From a checkpoint of a small self-supervised image encoder: 17.7 epochs.
Rows from block 8 of a small self-supervised image encoder, named by matrix and row number. Rows with one number belong to one neuron. Each number is 500 + 25 x the weight over its row's rms, rounded and kept within 0 to 999. All counts start at 0. Numbers have three digits each. After the name is the row's rms in percent of the matrix's.
After each neuron's rows are labels from the 100 images, of 14848, where the neuron reaches its highest value: "peak at" is the part of the image that holds the peak; "strongest on" is what is common among them. Only what is clearly more common there than usual is listed. The data: small charts drawn from random numbers.
# fc1: MLP up (model.blocks.8.mlp.fc1.weight, 384x192), inputs 156-191
# fc2: MLP down (model.blocks.8.mlp.fc2.weight, 192x384, transposed), outputs 156-191

fc1.249 112:487477510528493513480494505449513526471511488470480496509507462555492496499524509504499485468498484517512559
fc2.249 110:521472497463540478478495444562509513499455503523501474490505520498492485480481500493507491515504534480484483
peak at: middle right; middle left
strongest on: dip in the middle; line chart

fc1.131 082:516479513500461490547472511497497541523510492514441507482468518522497514514511479513486524508489439538537507
fc2.131 085:509489496505529513467533445483481540499468497454533492513551489501519504526505531449504486502489501464504504
peak at: middle right
strongest on: one colour; area chart; falling

fc1.217 108:499512517496510502531479511498511526477511500496481469505493489464525483519484530516488507522455477500542523
fc2.217 117:474509504477520524486469492502520540478486517500510512538511524496475527508496521496521512501477477511551520
peak at: top left; bottom centre
strongest on: flat; lollipop chart; dip in the middle

fc1.65 110:535483483508527513499488514524494510495510519475509501530506506465518479519501538478499476515510480499446477
fc2.65 109:479512508445520483468534468548533516500497515509481525544466505468473500517504457540504496472521488530466525
peak at: centre
strongest on: horizontal bar chart; dark theme; grid lines

fc1.123 118:540493510531532525547437505508474515497520482506492495495494515502549484469498501486525549531523463494487494
fc2.123 124:483525464464503533501474510505489492490485488510503531518457457494489497461481526511480488488517505514561536
peak at: bottom left
strongest on: ring chart; flat; line chart

fc1.125 112:517510527526488490492477501491540485503516525524476540505519454466516433500480499521518517512495503449496527
fc2.125 115:494490510502537565547521503499514537491510503457537459473517515497499508500514488482498467533500486518516476
peak at: bottom centre
strongest on: lollipop chart; flat; items: six; items: eight

fc1.355 096:483506475532506535562517492467519534505514491507516492502517495468511499512450508428517528513539462486491512
fc2.355 095:535486523509535473478472478544437555457505564521518472542496489539453526496514519518502497525509520511508460
peak at: centre
strongest on: line chart

fc1.29 099:500507509473514495511475545480550513480516535509532459522526519501508517540521552481487505551494468545497508
fc2.29 103:494526469511505484465471476501446489505507517508519510498476492557501515481454519519536525492439547543510477
peak at: middle left
strongest on: ring chart

fc1.95 090:525466496471497530488526536526492496475515500515502477539517535476513496483487485486482515507470469526493464
fc2.95 088:525485557482557513548478491521466509505488533523531509479474471509451499500498488523532503549501484522496513
peak at: bottom left
strongest on: dark theme; histogram

fc1.343 106:509512519501477471515492513523516487495563509520489461524498516460535516521500514501475535468503480509470504
fc2.343 103:474521503509496483435495486474477467547478558506477507472485491482494464511513507510503472515433506531486487
peak at: top left; top right
strongest on: bubble chart

fc1.280 097:508515488507531479523495477497520505527487565497527536502532494476492475464518508506534501516510470472520514
fc2.280 097:542487491491518528465478499497485481459445489510474446504479452504538516490511511479473543477464526510484494
peak at: middle left
strongest on: bar chart; flat; stacked bars

fc1.178 102:515517522523526484523464526511526506458544497496530483485477470514510511497527550510508516526477483518504515
fc2.178 107:489506486482542529486461529493488471524454503488496485497461514458520540496484497500528468519461524514475522
peak at: top left; bottom centre
strongest on: heat grid; flat

fc1.317 089:535515485525506508490512493472548520474540498523508553495497460475551510508498477494509482507449507489490466
fc2.317 082:461504488529467538495509457486474490519464479515461487466483508523472507490502538539466485466508478481516481
peak at: top left
strongest on: scatter plot; peak in the middle; bubble chart

fc1.41 112:515533514506552502491460455530491532475495542470494505514526502481469456498521515520490525493516486498518459
fc2.41 109:520470516493516473465470475538517519507476488512515470444485546515417455483476457516530517481544480497501480
peak at: bottom left
strongest on: pie chart; step chart

fc1.297 093:498491479490468548516495521498522491488513510458477519524506505486557466511466531534497497496492453494509443
fc2.297 094:495484533478471511496508552534509496455521455501555542481492516510444512515495457457499475484527490525482526
peak at: middle right; bottom centre
strongest on: grid lines; dark theme; radar chart

fc1.18 085:523472471492445523530520508491452524511541479512502528523499461502529519508475524474515540483468492544512459
fc2.18 094:472495478511502504489448479523490506461464528509451461556482510525456487525490515526489509513524472520525498
peak at: top right
strongest on: ring chart

fc1.160 104:508494474526512543493497495521495531446511520473542503525505491487519490485494472465538478516478514472498500
fc2.160 098:469507498507512523533492498512460464482502494536540499499476461510494482507446484537454491514504530503520549
peak at: middle left
strongest on: dark theme; pie chart

fc1.31 087:545517542518534477541459494477496478456487549514499527480525490502526470474527503450491516510482515492480522
fc2.31 086:504477494446517529471484498525482488518535454524496465513487494546493517469477467480486468536540496505499507
peak at: centre; bottom left
strongest on: step chart; rising; falling

fc1.213 097:549513489534524475481494500509467538504538511499513490508523529487481507516505552500523494538518516480500474
fc2.213 093:474481539511474537545488516481547509484520480512494504506545493514507467480499466517466510507547493497528522
peak at: top right
strongest on: area chart

fc1.260 102:531522545531505501534489501499576515490549535516549498486477487425493456509484517481505488556473468510488507
fc2.260 107:518511499468464534507480524523524488487511507464527481497507446455497482494491442508514466475503480470522493
peak at: top right; top centre
strongest on: flat; bar chart

fc1.185 101:499469496527516528505460518537486473492476529478491532512487463523511504475478499510501503465574510492540503
fc2.185 090:531472517486486532496460506499467537469522527493508535551492518532456518472495509542465498476522506537550518
peak at: middle left; middle right
strongest on: histogram; dip in the middle; area chart

fc1.292 105:488505506514484547496515503512554509485512476483492512523520504476518525507476512480490496496497528518460514
fc2.292 100:525462532517521514512506473495485468513493521504513465495495473498472551468502494495491562516479491500485478
peak at: centre
strongest on: dark theme; stacked bars; rising

fc1.316 070:466531535502506523542470500511507484518531448482491458519500506479496497497503471499492500512517476480496484
fc2.316 073:552479511511529503471474527510491484474505527530456491503461503490512521493490499532523530520515483505513500
peak at: centre
strongest on: ring chart

fc1.38 103:508499494499518510481499547503502489467455485463537455511494493511481566506516503487490479482517500522526552
fc2.38 110:471491513530514507527502485545496514482509510488490516449465537522489466433519471540506517521509477511509466
peak at: middle right; bottom centre
strongest on: items: eight; lollipop chart

fc1.341 112:503499512525469515502476530508490497452492506515483520501492515523500514478516510513510517500538493504513528
fc2.341 138:501525481501458460511458510517479483467518499522493547481521473486513475496508505513509486489443540473534525
peak at: middle left
strongest on: line chart; one colour; peak in the middle

fc1.344 085:523502521502522528543499535481493533482538489485478497480522498485493491491517526533463486544431503506520510
fc2.344 087:487551540496494531512508433511506523478465501513495499517482506493513516476521513489525468494535490508479489
peak at: middle left
strongest on: falling; step chart

fc1.222 099:538474485475542479505448517495478556479514501507529519511454446496516518499505524506475522512464450511492522
fc2.222 100:484508469500466498514504449523503463497471491507482497536560468486465450477510512480513499465540485543464528
peak at: centre; bottom centre
strongest on: step chart; pie chart

fc1.240 094:488554557456507509483488485512480442510473512509470477504525498491512525484487523486490502481554526488489498
fc2.240 079:463517457488496487523510527541497532487491524474505488501476487527470483540494530494480481495433508514509485
peak at: top centre
strongest on: one colour; flat; line chart

fc1.193 129:516521512479504500516453490563490491519509514576511491522507535461480516470471507486496513544498484515526474
fc2.193 147:524506507485483494491506490556458528496544494553501485514508541492506530456520520510491482519500542476508434
peak at: top centre; middle left
strongest on: radar chart; one colour; grid lines; items: five

fc1.11 112:542503471508538459480461484460474454521499489459501481482524469517544448455459519512496508491487459498512471
fc2.11 118:492448506498526508484515533496560533511499471489473544515470526499470532525514476483492480476500497506544547
peak at: middle right; bottom centre
strongest on: flat; lollipop chart

fc1.270 106:490511525478522499535499496502506495465532501534488471530521493510527493429492539495502523500512485519490521
fc2.270 106:490516510482512468506543521499522493481513501477509531453524504543494521457509464474470467465543521507478521
peak at: middle left; top centre
strongest on: one colour; radar chart; items: seven

fc1.150 095:491538511531516486518472487532461481450539592498497509513510494510514501464499537499503539499517538504505516
fc2.150 092:532457470527485493489521520479522547540496475523515480478517507518468505506485469508531472563509498457494513
peak at: top right
strongest on: one colour; step chart; dip in the middle

fc1.346 093:484532490527525507531484492554515429494507493531508485513507511492495511513505476500515505527493492501562467
fc2.346 090:539453477485502455470485488529454536437504496498536441514483521488529492462510514506535520488475503435493545
peak at: top left; centre
strongest on: horizontal bar chart

fc1.289 101:486519486514476509530460512491522521522494528543525522494494472484489464450484550509510548496515476519507498
fc2.289 108:533500536525498506489516491555484519435500510460499483523520516557522509502487485491517491498496545499492458
peak at: centre
strongest on: ring chart

fc1.218 084:510499499494525544509475500448526493488444490513510495471494467515500485445464464527480506458536448523518546
fc2.218 077:528516469481489526514528507527524513507506463484513481484497511491477492538525495474452475478476530489535514
peak at: middle right; bottom left
strongest on: dark theme; radar chart

fc1.122 110:502525489534512493497488467529487494526502523510486533478500471503537468465432472516515532510502453518529509
fc2.122 115:496502513502492456511474541470515476469507517489525471486517543486494499527530526469503490510506477499512539
peak at: top right
strongest on: one colour; line chart; dark theme; falling

fc1.231 094:499505500547456508506482545469485474479522523514530523513496457481517483503536521501492513484471486501527496
fc2.231 097:513501515467469454526483518494486467463546478503508510477498480510534536466523519518492489462442546486529513
peak at: centre; middle left
strongest on: one colour; line chart; rising; kind: area chart

fc1.282 082:520490515531495504533484511444525501500519426498458500544474509479516523511535478549520489490506498542523499
fc2.282 079:490509463484518516479517497524512525503513506485566519534576521488491472469484524472535456524469536497475519
peak at: top left
strongest on: one colour; step chart; dip in the middle; trend: peak in the middle

fc1.261 093:501510509518524557527457535488507510483521509520506477547526474478541514487487491442524526523526504499500472
fc2.261 085:505509495494517528501495498511528539504482504524464542451438517515489509472482485515491516484537532494505520
peak at: bottom left
strongest on: dark theme; histogram

fc1.216 088:519490480520508534532502514485507480478526461530516496553507481494508499511444534500525498496531490541481480
fc2.216 083:514469491507550501530484505489480483486485511477435495480493479489475507501519502530475516452496488473542535
peak at: middle right; centre
strongest on: dark theme; stacked bars; bar chart; items: four

fc1.232 098:513520493541522559493481545463516488456496486476468515504501502506565497504490528499505483513513470539538517
fc2.232 093:533516534482462495491487542491484495439525523508526563489501472510495503473491452504463485450445557500511526
peak at: bottom centre
strongest on: radar chart; one colour; items: three

fc1.81 085:545524463534484543473511469510517532517486500494527485486505457501505492524472524482512472555490466501489467
fc2.81 095:498485497520523478483479500477462477518513519508491496507469512479526499535474482498482527448471484443487504
peak at: top centre
strongest on: ring chart; pie chart

fc1.352 094:525494476483478504502470559514467521461539509539500515474505531486475523517493546504526520515491488477520485
fc2.352 096:490503459477540523516491519487515510512476474515486491478497450466440516507502525565507509483494509541452480
peak at: middle right
strongest on: pie chart

fc1.234 088:488518513484518479478472497439529480527469527508523517521493475489506452536443490503511487494499458529504470
fc2.234 090:543469535471529474545493495505473502480511490460476506441500488501493505501485504531525522531517506490508533
peak at: top left
strongest on: dark theme; bubble chart; horizontal bar chart

fc1.48 118:497511507480476481487472532482523519492464501520494532530516502504517445505465523537524481510525506478490489
fc2.48 125:506455503498539530555503521507480481526510521471490503449505488533476543499512476471504511504488501485496500
peak at: top left; top right
strongest on: bubble chart; rising

fc1.53 109:529478494511569491486478469485441484491521498491487468501457534508503499451539523501513543525473517505504494
fc2.53 101:478471513505481518531514486515520517537543548490473485524568468498500444550495510500511494498449505504468477
peak at: top right
strongest on: one colour; histogram; flat; trend: rising

fc1.72 093:508542472501525539471472533502485505497475467468499527506520525497498508526492529498489482507490501483491507
fc2.72 102:507472526472493477573488508530493523473512535531473479511505530503500503503501506512521541477554462481509491
peak at: middle right; bottom centre
strongest on: dark theme; line chart; dip in the middle

fc1.132 101:500538495470543512473527490522518469511505486481465455507495535498537523463467534505490486510502465479519544
fc2.132 083:506466484558467507497499536509486531502508526536512530504512440497499505509502536470483519492513475492460476
peak at: bottom left
strongest on: falling

fc1.148 101:526497461545508543521501474493489496527462495474499522507483522492492480504465476500505501490578481482529513
fc2.148 111:525480488452514502454509496493506516518491495487539494550522516479451509509467501496501484477555518506496511
peak at: centre
strongest on: histogram; one colour; dip in the middle

fc1.129 098:506528547471544511506470521502488488494427463474490461475513520457510496477513498485493486522549482536468548
fc2.129 094:530500438508461493513497493514486528518503531510554487517502496511486497524489540530484510520481471461562472
peak at: middle left
strongest on: histogram; falling

fc1.34 098:504481518524463519503475535480501479496516485523490505515493468486512509463521507523493507490505483510525500
fc2.34 103:509522495480453458498489479522466489463543513521497516484488463506545514503498520497491527508455517509492512
peak at: centre
strongest on: line chart; one colour; peak in the middle; trend: dip in the middle

fc1.287 098:494487509471492494517466478491510489443504498530490463482529501538539494493555513495477495518463513543505501
fc2.287 094:503488490520480515525479487504500519487506486503532516551528497491496513504451503455523506504532444495521473
peak at: bottom left
strongest on: lollipop chart; histogram

fc1.233 081:515457480531496525535486493484482432542524458502482548473518493521511469525496522492480532475454458533470527
fc2.233 076:478491459522511540495483521508509494480498516508533502527497507477503502517493538487530515487490561498497514
peak at: centre; middle right
strongest on: dark theme; bubble chart; rising

fc1.265 094:496499529530450502520462533486509484506506514535494522508497464497525498490531529510504499497505494510493499
fc2.265 093:496509487470482479508504497514450521494537488501523513488510465520527500483483506506465541530468516507497520
peak at: centre
strongest on: line chart; one colour; peak in the middle; trend: dip in the middle

fc1.140 104:465501491494541506521469507483509483502512504498485477510507484451455511492505488504536506507536455519530498
fc2.140 101:530501502505522508519495489528497521491478511484529465493481518536457532535536532500526481481425480494512488
peak at: top right
strongest on: dark theme; flat; area chart; trend: falling

fc1.310 112:512496517538468481502528495497470515495461515476532528539561452457474509486543502524509483473512526516438495
fc2.310 102:505505488448533569536516520450519471514528455497483487469441524505494511477485522496493514535512498502552510
peak at: bottom left
strongest on: ring chart; items: three; pie chart

fc1.187 111:524488529546533519530478519497522514453517528483512509504495500494519494493460487511499571491510475500498508
fc2.187 114:499504509560471492494483547485512528459544498526542512503498547514509504529495466495514506513524493540515505
peak at: middle left
strongest on: radar chart

fc1.237 088:506494510502555491476509519526500458504494496499531504507492501519488523443526504493501511493541488504525521
fc2.237 080:484492474530447463483514506477444489533459477498499513487489493511497504497493526536510507542509527508518504
peak at: top left
strongest on: one colour; area chart; radar chart

fc1.61 082:506475512497514543501522496547482469523476463493494490486521499465480503469499458479478486492544443495496498
fc2.61 075:499503493518500494552483497495480518515519557555548496552497467489507468509481534470480505503504528495553518
peak at: top centre
strongest on: dark theme; ring chart

fc1.370 099:486493517490508522490521508532499504474482510504493524518481473520470491466472494523539485476495520479524529
fc2.370 105:509510520514500485500517524509479475514471486512515472495494522454465509542512524520460529495490487550505494
peak at: middle right
strongest on: dark theme; histogram; rising; kind: bar chart

fc1.230 098:533519500506512518509446510451492502496477508477503502492485484504557474502521521493500529567503487519484535
fc2.230 105:502490499487432480468528488479518500503543470508520490506486523547450536506526524473474503472506525514515479
peak at: bottom left; top left
strongest on: one colour; flat; step chart

fc1.9 102:496509499497552493497492518489579436517493524469512502485525500509493494507521547522507471491503430502500513
fc2.9 101:564524509519506512533551474478483517551554501497478524488479493465503486486483507522488532473545487508447472
peak at: top centre; bottom right
strongest on: ring chart; radar chart

fc1.236 104:529539494492535543506512533519502511515540546519470485504556515502488480468466515441511481490508456489501510
fc2.236 101:509503481496476471504464503525486509469497487498485486489489493554541491457477496495468515538504477489497521
peak at: middle right
strongest on: falling; bar chart; dip in the middle

fc1.98 097:537520528479517529535505545503555504475486522531532521529493442484480467510508538487512500523517483486538474
fc2.98 098:525493505526519524469446499537538528464453468496507474512520521508492508500507515475544547540548475525520528
peak at: top centre
strongest on: flat; stacked bars; bar chart

fc1.36 098:489488503525467510511495543507518507471494529532513508525496469481501505481546526509485499512516501501508513
fc2.36 095:510512505457485454524454550474480501462535493486507511475518480540510518507526499492529510494467509490539540
peak at: middle right; centre
strongest on: one colour; line chart; rising; trend: falling

fc1.139 126:529502500537534500493473488534489521417505517515496484536521569496503569494508499487482533513539483519514505
fc2.139 128:466505476462502504485519506492489474522476507503488520471521470505475463517531489491506451536464540498513473
peak at: top left
strongest on: one colour; flat; area chart; kind: step chart

fc1.14 096:500559542545503521511464518467536460537534516552527520489525478456501457536497498469538501514505463564483507
fc2.14 094:505510528482508490520544509508497506483497507467465491446523482490483478468505487496483515509492515509478555
peak at: top left
strongest on: grid lines; horizontal bar chart

fc1.85 095:532435527517512552495447515496505531479475496478513494494525510508485512525495458510499475501540465482503542
fc2.85 095:504540539520466474528528522466493509549512542494468476481443520479521486469475511477515518495515514493507524
peak at: middle right; top left
strongest on: radar chart

fc1.380 095:475483543528490503491491493485506497473526503496461538502525492489556501490505476484523478530499506509409478
fc2.380 090:530486490475499522536536507509477484571466543524476506504531491497537484516522458485500489518486498522544501
peak at: middle left; bottom left
strongest on: horizontal bar chart

fc1.12 094:505486493475491538467525496487558494474487488504482493549508544499483504552487530523483484485496493503489537
fc2.12 093:517487500501510503457485440483541472505488479532487465541470525511481513495481517519515470522523479491505466
peak at: middle left; middle right
strongest on: step chart; one colour; dark theme; rising

fc1.268 097:527493503462474518503528555532499501477478509514491487499528479571494511475499505498484471517474505510537483
fc2.268 090:459470520516512470495490514504499531500534471481525498453484494497527511504464494524505492547477508493492524
peak at: top right
strongest on: dark theme; heat grid; items: eight

fc1.308 109:499455498495527539537457494521480510501509503502471497522506480508457497459546503503471484490502498486552478
fc2.308 114:484553490517484462493529501466528501509498486486522502506460501483528477541497489509531477531473510536467518
peak at: middle right; middle left
strongest on: one colour; radar chart; area chart

fc1.267 097:529463519506501554522486507521489516492453481498508457529496488481521546519497489533503523489489465510489504
fc2.267 094:504521483494457460454465484532479472489508459488488496480513485489539444464494497533512532489471510456467492
peak at: middle right; bottom centre
strongest on: bar chart; items: four; trend: falling; bubble chart

fc1.251 094:497531485478534537477510467504510518514476507408515511521497498510487508527469492493518493482513487513482461
fc2.251 097:499505518547470460505459506489498531464489481517512512477464492457475514475489470501508465494533496504514506
peak at: bottom left
strongest on: histogram

fc1.366 103:492465496549531520492500513476486502500517497477530445494521514515480504507510514493483526499478473530528533
fc2.366 107:500483474524511508485489505528459476511536537503457471459463531486481509494479512485496522480511460485457475
peak at: middle left
strongest on: scatter plot; bubble chart

fc1.177 095:512537509523479501485501519451481498521517508542487502502509451478503549514504487471552476538518529544496471
fc2.177 101:501493498499545449529475473477492533477444503499489528465506506482472478482518543525506512502511511493493510
peak at: top left
strongest on: pie chart

fc1.156 102:480492480464519471522496510508497484527491546497522498502523505504489526491483491493528474469504492471567452
fc2.156 095:515501500541554472490494510510537490528531486508509535500511482459450506470544527525505490477548466498547497
peak at: bottom left
strongest on: dark theme; bubble chart; falling

fc1.127 094:524485498487530497496487517530498505478476535484491496516515516515509479526497485497487486498491501455470504
fc2.127 091:525506485487503506525537522478506515524505500522521511491498500503480491522491517510504499527530506531566481
peak at: bottom left
strongest on: peak in the middle; step chart

fc1.109 097:541511487517519492538505522513456509476512500528515542514503496524541506473501556476504469523486468489508481
fc2.109 095:428502513488504483468490457475515475505448507455531488497494466484501486466518527523487464484556523518529524
peak at: bottom left
strongest on: one colour; radar chart; dark theme

fc1.357 100:496535494528518512487524517445444491466503518476521488544504485533506527524478529534525504483529489513457492
fc2.357 103:571526518503527532526468480537497504490473503548497513496487501493455472499501507498516523469456563512539483
peak at: middle right
strongest on: stacked bars; horizontal bar chart

fc1.181 106:487557548510493477489455513508547480496533516531521481519500477464528469524518516486481498516459509504479507
fc2.181 111:491489528448454466554478523499466451465510521517494493513475513494524532520524524509502497479474526481471504
peak at: middle left; top right
strongest on: flat; bar chart

fc1.304 092:527503527510515498497499475513526499450484490503502531533518486514480549474503529531503493508492499490502469
fc2.304 092:471526480509489447487500542448474504504532474492487507463491492487508482514509471497521465535462514491501486
peak at: top left
strongest on: heat grid; items: four; items: three

fc1.46 083:479527506499485530498485504488517463531467477460531499557485466438501451537476514486483459513468473489513504
fc2.46 082:526465510558482507516490504508458497446536501575501527479495503519503545496467469516541527491516508508497478
peak at: top centre
strongest on: heat grid

fc1.145 088:510473483534504521529465561472492516502531510473555457499494537492480488528510509493477502500495465513510535
fc2.145 089:498505500525526500491495486509524492505464524474484444509474491492478464515503504529471466521448489490519498
peak at: middle right; middle left
strongest on: scatter plot; peak in the middle